Weights of a small multi-label audio tagger: widths [96, 112, 144].
Rows from block 2 of a small multi-label audio tagger, named by matrix and row number. Each number is 128 + 24 x the weight over its row's rms, rounded and kept within 0 to 255. All counts start at 0.
After each channel's rows are labels from the 100 clips, of 14976, where the channel reaches its highest value: "loudest" is the band of the loudest frequency at the time of the peak. Only what is clearly more common there than usual is listed. The data: strings of digits, spoken by a formant synthesiser in many voices.
# conv: width-3 conv, stride 2 (model.blocks.2.conv.weight, 144x112x3, each kernel summed), inputs 0-111

conv.74 [107 157 112 157 105 147 132 173 163 107 113 150 102 144 138 147 142 176  91 125 113 168 148 165 142 136 136 147 127 169 114 130  80 103 114  93 110 141  79  74 106 141 152  86 131 121 169 132 113 154 127 105 144 103 109 115 103 141  79 110 132 121 117 170  77 117 139 114 112 109  89 107 136 100 138 142 134 124 134 110 152 124 132 133 158 116 100 151 113  86 120 160 144 110 106 152 136 122 102 138 155 104 141 150 117  77 104 134 117 129 120 159]
loudest: 500 to 1000 Hz

conv.67 [152 130 103 137 127 103 106 130 135  90 102 135  57 113  82 113 120 127 142 127 140  98 112 120 102 129 129 139 112 143  92 136 103 140  94 123 174 147 166 134 151 126 115 158 104 117 165 129 140  89 112  99 143  82 104 138 131 106 150 152  95 170 146 121 153 117 118 144 185 100 122  96 126 148 152 123 128 146 140 149 112  80 152 116 129  87 152 140 141 138 116 105 190 139 160 138 164 103 128 108 143 156 141 145 110 186 132 116 116 122 124 111]
loudest: 500 to 1000 Hz

conv.21 [146 156 112 136 132 126  98 141 152 155 116 143 131 173 141 152 184 123 160  95 142 148 145 139 143 129 117 113 105 114 168 139 114  85 119  87  81 124 116 126 121 133 115 144 133 100 111 137 132 160 134  95 168 107  85 114  98 127 167 148 144  89 166 142  87  96 140  80  83 175 137 144 121 165 120 165  96 115 152 156 178 138 110 149 149 111 144 150 122 115 148  92 142 150 133 128 119 146 117 146 158 122 124 137 110 154  96 109 123 105 131 143]
loudest: 500 to 1000 Hz

conv.16 [101 130 138 128  97 130 173  99 147 146 130 115 128 104 123 143  92 122 150 116 127 111 117 148 148 101 185 117  65  93 158 141 129  91 130 118 131 134 102 131 129 161 161 152 149 136 121 107 121 131 116  86 112 128  95 116 175 137 103 146 113 121 123 161  81 156 148 134 134 135 137  93 132 132  73 114 146 125 130 126  91 108 153 135 151 136 148 130  98 175 136  93 101 155 152 162 113 117 124 189 134  88 130 151 108 150 117 127 155 171 119 165]
loudest: 250 to 500 Hz

conv.26 [124 153 118 118 113 148 165 102 133  99 113 119 108 109 145 108 128 100 131 167 108 141  91 109  87 148 137  86 152  79 125 111 135 115 146 137 183 112  77 126 145 118 132  69 117 131 140 143 103 132 135 158  75 112  98 122 124  83  88  96 151 100 150 125 131 133 134 126 117 137 123 102 134 116 115 107 147 131 162 109 125 129 101 130 170 135 109 135 141  84 106 157 132 129 149 146 127 148 162  77 168 121 161 108 140 130  76 136  96 102 139  99]
loudest: 250 to 500 Hz

conv.2 [117  92 177 142 129 134 129 143  99 123 111  78 103 154 122 127 143 118 132 110 135 138 116 134 111 115 103 116 124 146 112 153 102 130  97 106  91 135 117 140 167 148 130 123 103 131 150  73 124 110  70 108 105  75 147 147  85 148 126 122 138 115 137  81  83 121 132 144 138 156 188 140  99 172 116 151 155  95 105 140 127 116 130 140 123 130 143 145 133 134 122 159 137  99 162 131 127 127 138  85 102 144 109 106 190 149 110 149 180 141 153 125]
loudest: 250 to 500 Hz

conv.122 [103 173 109 145 112  94 109 151 137 155 109 134 121 127 149 135 161  97 165 169 102  98 134 152 140 125 139 142 110 135 169 100  96  96  65  89 134 138 132 162 120 107 151  92 122 127 184 118 102 107 160 114 132 119 122  82 130 137 134 138 139 161 130 163 122 109 141 139 134 152 128 123 114 124 153 132 131 118 120 114 145 103 156 135  91 132 149 134 160 164 154  90  99 130  80 114 109  97 120 107 173 129 139 114 153 105 173 161 136 131 151  81]
loudest: 250 to 500 Hz

conv.31 [121 130 129 143 124 130 148 206 150 150 128 133 184 135 146 108 153 122 107 171 126 133  87 108 133 162 140 148 141 146 112 169  78 135 112 131 136 127 135 136 128 146 160 162  75 149 119 154 133 130 175 114 133 139 130 101 115 149 128 117 116 148 105 174 106 118 102 120 122 114 164 140 150  92 126 137  87 157 146 127 107  96 124 138 129 123 115 154 130 147 165 130 114 136 122 132 102 131 153 155 121 161 184 101 129  68 164 132 171 155 135 141]
loudest: 4000 to 8000 Hz

conv.27 [150 121 157 125 139 124  96 171 115  74 127 113 108 146 162  89 125 137 176  96 135 115 133 151 105 104 137  93 145 135 158 165 175 156 165 107 149 150 149 128 168  98 109 128 118 129 141 154 144  93 124 135 218 135 141 152 176 161 135 139 144 130 113 106 125 138 149 112 116 160 114 113  98 157 161 113 138 115 112 144 150 143 150 144 131  86 138 146 127 172 119 127 113 143 132 118 138 155 122 106  89 138 155 126 137 159 162 119 107 134 130 123]
loudest: 250 to 500 Hz

conv.6 [115 144 180 117 169 140 119 137  95 131 165 153  99 122 134 115 111 184 100 107 145 121 130 129 125 120 156 119 128 117 120  81 129 100  75 131 173 169 120 142 101 117 135 143  73 129 138  99 174 138 100 105 105 147 121 167 132  96  81 125 110 103 133 119 121 135 102 129 150 134  86 133 159 112 141 109 153 107 129 124 141 121  83  94 143 130 112 129 118 147 131 106 124  96  92 103 133 115 153  70 139 161 152 138 100 161 108 148 133 146 106 108]
loudest: 2000 to 4000 Hz

conv.34 [118 143 108 150 141 145 108 120 126 156 147 122 104 156 160 115 124 120 101  79 121 127 136  59 158 171 151 120 104 167 175 123 147 188 143 124 147 105 147 119 111 136  75 115 110 131 161 140  82 118 150 131 117 101 113 121 156  81 128 120 138 102 134 134 128 123 126 104 122 126 169 114 153 101 145 125 130 138  83 138 164  99 164 132 130 112 138 136  93 131  84 136 136 145 148 122 133 145 112  70 110 120 134 110  90 158 112 116 117 164 122  92]
loudest: 4000 to 8000 Hz

conv.78 [147 120 137 145 109 152  86 139 118 139 124 121 101  96  90  79 102 147 128 126 137 117  99 177 129 112 154 146 167 143 112 127 124 128 116 130 123 130 169 125 134  65 137 115 106 143  71 229 107 130  93  82 136 127 101 108 131 121 118 148 139 163 131 139 145 121  92 102 112 116 155 134 118 142 125 152 136 112  88 143 134  89 149 149 127 108 128 116  76 115 118 130 123 126 162 101 122 127 125 120 107 102 100 152 129  95 129 122 129 158 149 104]
loudest: 250 to 500 Hz

conv.60 [156 112  99 133 146 119  86  91 178 126  99 122 132 109 144 121 164  96  88 114 154 149 167 138 137 130 121 125 124  86 131 124 125  96 137 141  64 168 149 119 114 101 135 115 179 157 130 147 115 143 154 146 131 126  95 131 121 168  97 148  94 114 103 121 151 137  83 120 163 123 138 110 126  71 101 131 105 132 132 135 142 130  97 143 131 137 108 140 115 116 160 126 145 153 136 119 130 118 140 145 102 131  74 101 133  91 172 150 140  89 177 129]
loudest: 4000 to 8000 Hz

conv.139 [124 137 123 123 194  92  76 141 107 130 108 124 116 151 102 121 132 158 130 125 145  83 131 140  96 160 108 138 147 143 116 133 160 141 137 124 141 143 129 132 144 127  95  94  69 167 151 115 122 116 111 155 141 132 128 130 142 105  69  82 129 105 111 119 133 120 110 110 134 132 107 106 122 142 151 108 133 144 152 120 111 100 157 126 135  94 118 127 182  92 143  93 123 136 125  74 198 102 166 130 165  93 148 136 127 143 146 121 117 149 163 139]
loudest: 250 to 500 Hz

conv.77 [ 82 122 145 136 120 134 112 144 121 101 104 112 134 168 156 141 106 148 121 133 127 173 123 168 142 148  97 120 180 126 155 153 156 109  97 112 155 134 147 131 173 138 143 187 113 123 107 108 111 145 146 124 167 139 162 125 141 131 137 108 113 129 135 149 113 136 127 144 105 151 153 142 122 109 150 170 123 105 143 143 180 207 115 115 117 142 143 139 107 104 147 138 135 113 167 164 154 118 185 162 110 104 114 104 125 110 115 103 143 102 166 143]
loudest: 250 to 500 Hz

conv.113 [163 152 112 127 172 144 160 117 126 138 101 117 130 146 156 125 170  90 173 140 113 108 148 122 104 125 145 148 105 161 113 170 165 157  90 167 118 116 129 135 144 111 136 147 124 159 121 122 132 128 142 131 141 128 151  90 126  82 160 107 151  99 149 161 144  90 143  98 139 152 181 131 107 173 126 120 167 120 112 119 136 112 166  89 134 124 132 154 131 110  84 127 187 139 108 116 141  94 163 174 118 170 127 140 142 132 142 142 144 109 120 119]
loudest: 4000 to 8000 Hz

conv.120 [118 122 154 136 117  71 169 123 113 140 153  99 134 156 132 125 160 125  92  70 127 140 123 124 165 142  98 137 122 132  88 141 167 116 116 106 161 144 145 126  99 108 106 131 163  99  94 156  84 144 112 123 134 124 143 154  89 148 132 183 108 112 122 119 120 155  97 129 126 141 155  71 129 109 124 120 128 112 110 130 123 109  84 122 174 100 156 103 154 121 120 171 117 117 135 126 164 110 121  88 152 108 105 109  97 183 155 135 132 125 114 136]
loudest: 250 to 500 Hz

conv.17 [101 173 156  67 129 140  84 152 109 138  89 149  99 143 158 137 127 128 145 108  97 122 109  80 118 131 159 150 153 142  77 146 114 111 121  94 156 181 130 118 132 165 182 122 119 145 105 120 112 125 128 131 132 107 145 139 138 125 103 178 109 157 115 138 120 101 131 126 142 157 119 117 123 114 106 137 141 116 136 123 121 103 131  97 159 139  79 121 148 166 157 153 103 153 188 112 168 163 151 138 135 113 150 114 110 124 121 151  91 136 149 117]
loudest: 250 to 500 Hz

conv.3 [ 85 137 154 173 101 101 126 104 109 133 105 144 128 140 186 120 119 168 140  94 147 108 172 113 153 167 132 114 112 104 148 134 150 100 135 156 150 124 124 152 119 110 112 130 164  89 128 104  93 125 115  97 122 107 134 207  99 144 162 127 149 152 129 141 121 114 113 146  76 144 168  95 121 135 131 121 170 152 137 147 138 149 126 137 124 100 124 164 136  59 135 119 118 132 144 111 120 133 110 143 130 108 120 137 138  96 103 115 109 107 157 165]
loudest: 250 to 500 Hz

conv.133 [147  89 137 101 148 111 124 117 138 120 159 126 115 140 155 130 124 137 162 116 148 131 113  76 111 138  67 132 138  83 142 112 152  96 111 139 124 144 143 108 110 137 113 130 144 130 124 171 129  96 167 176 127 166 109 130 134 143 116 165 124 136 146 156 133 149 158 129 125 100  85  92 146 143 145 109 116 100 114 140 127 128 136  56 146 106 109 160 141 116 137 125 103 120 158  54 198 115 133 138 133 112 124  94 118 134 125 102 134 143 168 143]
loudest: 4000 to 8000 Hz

conv.19 [153 148 118 127 143 127 143 157 170 134 106 170 149 135 124 125 128  88  82 144 173 113 109 115  92 104 128  72 152 114 100 137 136 108 119 174 172 144 145 143 176 149 133 129 124  99 116  94  97 152 109 102 111 132 128 126  92 133  99  85 132 138 113  87 117 164 127 141 135 138 128 129 152  86 135 141 167 159 136 118 139 133 106 130 134 124 157 114 162 151 145 139 139 114 135 131 170 140 162 116 111 124 172 167  81 174 151 129 110 160 104 121]
loudest: 2000 to 4000 Hz

conv.38 [140 128 133 117 120 119 114 137 129 108 125 107 104 112 141 117 166 127 161 114 137 158 147 119 133  90  92 112 140 138 119 111 115 124  97 179 162 118 141 105 142 157 125  98 131 160 154 121  91 140 153 162 122 111 119 177 133  99 152 131 108 119 129 173 111 131  87 173 162 164 133 161 136 111 185 144 184 131 125 129 173 137 148 107 126 121 167 129 146 132  67 111 130 149 159 167 140 108 134  99 173 128 145 138 161 133 125  80 115 145 116 130]
loudest: 500 to 1000 Hz

conv.103 [106 131  79 111 139  95 145 140 147 106 129 134 130 133 129 133 129 131 128 156 115 130 129 140 116 110 126 127 154 108 111 115 112 176 137 140  95  92 179 123 119 119 106 151 108 155 141 127 119  84  80 152  81 171  91 156 120  86 141 114 136 144 112 128 106 130 107 118 138 135 122 103  75  73 114 110 133 184 123 102 126 119 112 165 122 127 136 130 101 148 133  93 134 148 159 143 131 114 103 100 138 103 162 123 181 166 131  88  85 125 148 173]
loudest: 4000 to 8000 Hz

conv.140 [123 131 133 129 160 111 120 184 125 101 142 123 147 121 123 127 166 140 124 114 164 120 158 113 106 149 174 170 127 144 132 118 148 120  82  89 112 129 119 129 101 188 119 102 111 118 169 161 121 159  99 111 168 111 171 182 141 137 145 111 138 124 156 134 103  75 103  94 120  99 109 110  80 154 138 111 148 158 125 130 149 123 110  68 150 103 125 148 106 131 138 129 134 124 143 131 128 106 132  89 103 113 113 134 181 140 109 113 121 107 125 115]
loudest: 500 to 1000 Hz

conv.71 [121 107 128 147 133 114 135  88 130 134 122 120  91 139 109 122 140 145 138 218 144 172 115 119 144 167 129 152  71 130  85 113  76 109 146 108 118 135 118 179 100 136 128  91  94 160 162 123 136 113 114 122 112 126 169 154 107 101 136  75  98 165 152 163 121 123 107 106 133 128 133 114 114 140 127 144 141 133 129 143 149 142 118 134 137  89  89 112 124 116 141 150 125 132 117 132 118 131 125 129  87 143 106 150 190 101  81 125 127 132 111 131]
loudest: 4000 to 8000 Hz

conv.118 [118 144 143 105 145  89 124 126 121 156 165 140  94 166 148 116 165 149 153 147 148 145 139 100 121 107 117 130 142 154  99 126 134 109  99 105  99 138 142 122 151 109 173 115 132 130 138  90 161 108  99 126 100 131 170 116 100 122 147 160 108 112 112 141 121 118 147 121  89 180  91 125 133 139 163 135 129 118 174 125 108 106 139 112 118  82 147 143 135 152 141 148 116  85  96 106 132 145  80  97  80  73 164 128 159 123 170 148 122 165 122 113]
loudest: 500 to 1000 Hz

conv.126 [107 137  98  94 125 130 137 165 122 100 119 143 137 137 130 107 147 106 120 116 130 161  79 122 115  55 131 154 143 135 101 105 132 132 114 123 150 122 122  72  98 129 100 103 103 101 127  99 135 112  93 162 105  98  96 123 135 121 108 133  99 137 104 139 140 147 133 133 126  79  75 135  82 123 141  99 165 103 134 149 143 131 151  92 136 112 131 102 186 158  80 133 130 116 128 126 118 106 137 105 141  89 167  90 123 146 143 144 136 147  87  99]
loudest: 250 to 500 Hz

conv.130 [114 119 113 159 129 125 141 108 185 137 117  86 168  86 141 118 105 122 137 144  96 113 107  98 142 131 139 127  95 117 126 118 142 157 123 107 154 120 102 144 103 105 120 176 103 155 128  72  84 168 100 121 109 156  95 177 127 150 124 145 126 133 134 108 135 140 159  82  93 162 119 117 126 140 128 109 119  61 117 129  81 126 132 147 113 129 144 140 182 133 150 121 120 156 150 119 172 101 124 117 119 123 155 122 133 148 104 128 125 120 184 127]
loudest: 250 to 500 Hz

conv.123 [176 120 139 134 171 147 105 143 180  99 129 101 129 134 136 110 114 160 112 119 107 122 136 125 141 105 117 118 129 140  82 112 136  78  98 140 172 141 140 120 101 123  97 133 152 118 147 125 122 140 121 166 126 157 128  82 159 184 134 114 122 143 131 118 126 114 156 143 134 173 137 196 155  94 168 125  93  93 191 102 125  90 120 110 103 139 122 114 117 104 150 108 136 135 151  95  91 104 107 164 128 129 116 165 116 109 149 140 127 128 123 129]
loudest: 500 to 1000 Hz

conv.112 [137 106 161 152 149 164 103 150 160 125 161 156 119 104 106 154 121 125 138 180 116  97  88 138 119 139 112 179  88 142 120 176 143 159 149 128 129 152 163 160 140 108 162 125 138 103  91 110  90 136 108 135 120 102 139 140 149  91  82  81 120 121  95 136 125 150  89 115 123  88 130 129 139 152  94 114  90 123 162 107  94 143 120 133 131 159 152 120 149 118 110 137  68 118 117  96 140 161 126 130 145 110 107 114 145  95 140 116 115 114 105 142]
loudest: 2000 to 4000 Hz

conv.85 [118 120 166 164 141 131 108 173 129 114 134  96 135 149 127 129 115 151 132 165 120 141 129 115 128 178 144 124 145 144 159 130 120 104 167 114  91 115 104 135 134 104 172 153 135 164 163 137 152  98  87 114 134 135 164 114 144 106 137 155 113 164 139 121  66 168  96 138 115 131 128 126 148 145  87 153 110 112 175 135 124 141  81 190 129  96 164 114 161 168 113 125 140 108 139 112 102  95 127 124 137 115 139 141 107 133  95 134  94 134 104 157]
loudest: 2000 to 4000 Hz

conv.51 [136 133 141 123 124 104 113 137 123 120  73 102 130 143 114  87  98 101 141 126 114 107 137 112 129 146 120 108 121 155  62 109 165  67 100 120 156 106 135 137 136 100 130 114 130  96 160 131 129 175 149 128  89 113 144 122 135 102 146 132 159 122 115 129 185 146  84 141 117 145 133 141 124 155 152 123 136  82  77  69 144 118 128 125  81 123 147 120 178  93 153 134 127 133 118 153 101  99 105 151 116 106 119 139 123 137 159 126 112 142 141 173]
loudest: 250 to 500 Hz

conv.100 [115 123 157 123 172 125 116 123 153 126 116 127  99 127 124 103 109 157 158 130 173 107 129 102 159 107 163 147 134 126 157 149 132  71 115 131 162 140 121 174 159 135 110 161 155 150 103 113 152  91 149 151 135 116 133 115 127 166 130 143  88 130 158 121 128  90 149 131 140 153  99 112 107 108 160  85  68 124 109 116  87 177 122 136 173 112 112 131 150 172 101  95  94 154 154 105 138 106 112  88 116 134 130 138 134 109 100 115 139 148 111 125]
loudest: 2000 to 4000 Hz

conv.73 [113 142 141 145 138 111 135 151 117 117 106 126  84  85  98  82 114 164 136 111 113 119 140 135 115  83 110 106 125 134 101 160 109  79 134 111 104 142 152 140 126 125  98 105  97 125 167 117 144 113 130  88 141 137 109 147 169 128 114 160 114 151 125 128 108  87 139 123 120 144 143 148 146 154 112 113 119 133 123  96 109 101 112 184 153  85 150 132 131 127 116  39 115 106 118 189 102 149 145 137 137 130 115 155 141 146 169 126 156  93 111 120]
loudest: 2000 to 4000 Hz

conv.75 [161 153  97 121 151 137 219 130 127 108 109  97 136 158 103 106 107 152  92 143 132 145 150 104 138 117 109 117 159  77 116 110  73 144 114 128 141 120 120 135 106 105 106 148 129 110 147 141 147 125 112 133 134 143  98 143  93 133 141 119  73 117 132 123 135 164 144  99 122 122 136 136 124 136 123  78 106 142 106 141 137 129 129 146  84 111 120 154  66 131 116 152 122 140 127 135 100  88 145 150 110 139 145 172 125 121  58 106 145 145 135 153]
loudest: 250 to 500 Hz

conv.1 [119 122 139 114 118 170 134  76 152  84 124 121  97 111 158  74 107 103 101 137 151 122 102 126 164 122 150 131 113 102 151 144 126 147  91 161 145  85 151 128 158 112 117 142 160  85 131 120 125 144 134 113 112 107  99 150 129 123  97 105 132 155 133 144 115 142 170  87  99 106 133 103 165 122 141 112 149 150 151 164 117 170 108 158 109 128  99 150  95 154 132 147 135 109 122 162  89 138 128 112 109 145 118 150  85 133 119  89 161 167 107 164]
loudest: 4000 to 8000 Hz

conv.134 [145 130 113  98 133 134 178 141 151 161 118 126 139 169 145 129 151  92  83 119 110 140 188 138 138 131 105 150 137 139 123 148 138 102  92 126 116  94 118  89 145 106 127 104  95 116 128 136 124 108 139 142 169 131 117 118 101  97  69 114 128 110 182 155  78 128  96 107 143 107 163 135 147 169 204 102 147 105  74 156 155 145 144 143 130 146 122 126 117 132 127 149 113 127 140 102 154 125 132 115 141 121 116 145 131 143 125 116 119 171 107 126]
loudest: 500 to 1000 Hz

conv.111 [117 141  92 115 136 152 110  83 137 168 105 114 115  75 105 119 134 149 160 125 107 178 114 115 129 146 137  78 133  98 136 141 105 125  92 169 101  99  77  90 124 126 110 131 165 109 136 131 149  67 114 119 113 145  89 130  87 151 118 137 166 156 120 122 123  95 163 118 141 148 138 175 129 102 117 152 159 109 148 151 121 109  98 119  91 113 134 126 148 119 160 126 126 106 121 126 109 156 136 142 158  80 137  90 134 156 104 106 122 117 123 115]
loudest: 500 to 1000 Hz

conv.105 [133 106 149  93 114 143 134 105 147 103 126 153 120  98 146 130 105 134  88 120 116 125 146 130 147 123 127  97 156  89 157 140 132 185 115 160 101 102 172 171  62 138 131 129 151 139 161 171 149 109 113 160 138 112 107 126 105 133 145  90 110 145 152 101 137 150 120 152 132 120 118  93 167 161 122 127 102 130 146 126 145 126  97 115 111 112 132 168 171 136 171 161 115 150 101  92 123 116 125  99 137 133 158 147  90 107  84  88  97 122 131 121]
loudest: 4000 to 8000 Hz

conv.101 [135 134 128 148 127 152 139 105 154  93 131 107  97 140 135 119 147 131 145 120 123 155 164 100 126 108 170 175  91  93 149 161 156  85 165 168 165 107 116  64 141 144 145  90 127 124 114 123 126 136 143 145 128 123 113 106 149 118  98 143 122 129 124 153 125 141 109 118 139 109  76 125  96 120 113 136 162 153 198 121 141 140  86 139 132 117 154 113 118  91 110 117  91 145  70 100 113 101 139  90 153 106 144 114 143 136  98 130 160 115 119 130]
loudest: 250 to 500 Hz

conv.92 [121 138 155 160 144 137 135 129 154  95  96 108 166 149 136 179 138 138 101 155 114 157 124 120  69 120 140 147  76 136 137 130 149 153 153 144 102 108 144 106 119 150 125 125  97 111 139 144 165 133 108 131  93 162 131  94  98 100 104  87 142 160 143 113 122 110 161 107 113 131 108  98  99 110 114  71 166 133  97 108 153 153 117  93 102  90 104 117 130 142 128 150 101 106 126 132 172 151 156  80 130 137 123 117 150  90 126 146 107 151 146 150]
loudest: 4000 to 8000 Hz

conv.56 [120 172 154 135 126 127 124 151 138 131 177 137 123 116 146 136 115 118 135  98 104  65 139 112 120 131  98 139  95 129  96 115 174 144 116 170 158 154 123 121 184 170 131  56 142 115 145 108 110 114 148 138  75 103 149 130 139 140 113 118 148 194 133 109 178 131 122 142 131  72 127 113 118 102 146 153 140 118 150 141  95 126  92 105 138 148 151 124 149 151 126 147 119 120 144 145 130 105 125 108 132 149 141 112 136 143 170 132 124 151 142 167]
loudest: 2000 to 4000 Hz

conv.99 [ 99 153 124 101 150 132 146 126 124 105 134 159 125 137 109 133 145 131 129 121 102 115 117  98 127 121 121 152 103 159  94 163 126 164 116  94 119 158 152  94  86 148 143  89 113 114 117 152 120 148 119 153 130  92  95 163 140 133 157 122 135 144 157 130  94 137 112 148  95  86 111 156 120  93 146 188 110 155 165 131  75 128 131  93 121 150 132 116 112 121 113 165 123 139 102 166 106 111  93 135 136  64 186 139 120  93 125 131 131 116 135  84]
loudest: 2000 to 4000 Hz

conv.86 [122 128 122 145  95 148  85 124 161 134 124 140 123  88 119  94 133 120 139 128 169  92  90 174 147 138 122 103 119 146  96 130 151 114 170 154 124  90 120 122  82 113 131 138 141 113 138 184 153 103 145 112 143 146 126 124 127 135 134 168 131 122 168 124  74  85 123 139  85 109 132 121 146 119 104 118 181  82 140 122  63 112 136 111 103  78 136  79 150 123 117 140 140 146 133 147 114 108 124 111  96 141 131 102 127 115 153 125 153 119 121 161]
loudest: 250 to 500 Hz

conv.110 [ 75  74 118 130 116 160 156 131 118 137 130 127 142 165 123 148 150 114 105 119 106 105 108 171 150 129  99 169 123 136 202 106 109  87 113 154 125 165 149 125 117 115 130 106 113 162 146 140 160 157 117 119 104 150 109 138 134 128 153 140 120 193 121 123 111 157 119 125 118 124 144 149 119 117 129 116 139 129 122 125 135 125 117 125 114 159 190 136 107 109 136 122 162 115 112 152 172 128 131 163 173 135 107 129  79 144 161 154 114 105 173 160]
loudest: 250 to 500 Hz

conv.32 [105 123 123 130 154 136 116 185 149  87  92 105 122 126 149 154 128 143 126 110 163 109  96 136 179 164 117 128 147  78 139 129 146 113 129 114 168 126 113 125 163 128 186 152 120 133 121 129  92 138 145 107 130 152 119 125 132 137 130 118 124 170  70 118 141 170 186 136 121 124 135 119 134 103 113  84 151 101 135 111 141  65 152 136 136 101 141 161 122 137 110 126 113 101  97 109 160  94 163 166 130 109 110 101 125 156 145 123 108 109 119 151]
loudest: 250 to 500 Hz

conv.54 [103 141 125 182 149 127  73 125 157 159 113 125 103 168 142 107 118 172 145 115 101 141  84 112 120  94 159  84 178 131 108  71 175 129  66 116 114 157 110 126 149 107  92 135 133 134 139 121 161 143 119 140 147 126 164  98 111  97 136 154 148 109 120 133 139 111  95  97 114 147 111 118 122 108  96 136 129  82 130 134  93 143 129 140 116 127 156 116  94 150 151 155 118 116 115 127 120 128 164  98 134 112 144 113 111 171 119 107 137 148 119 145]
loudest: 2000 to 4000 Hz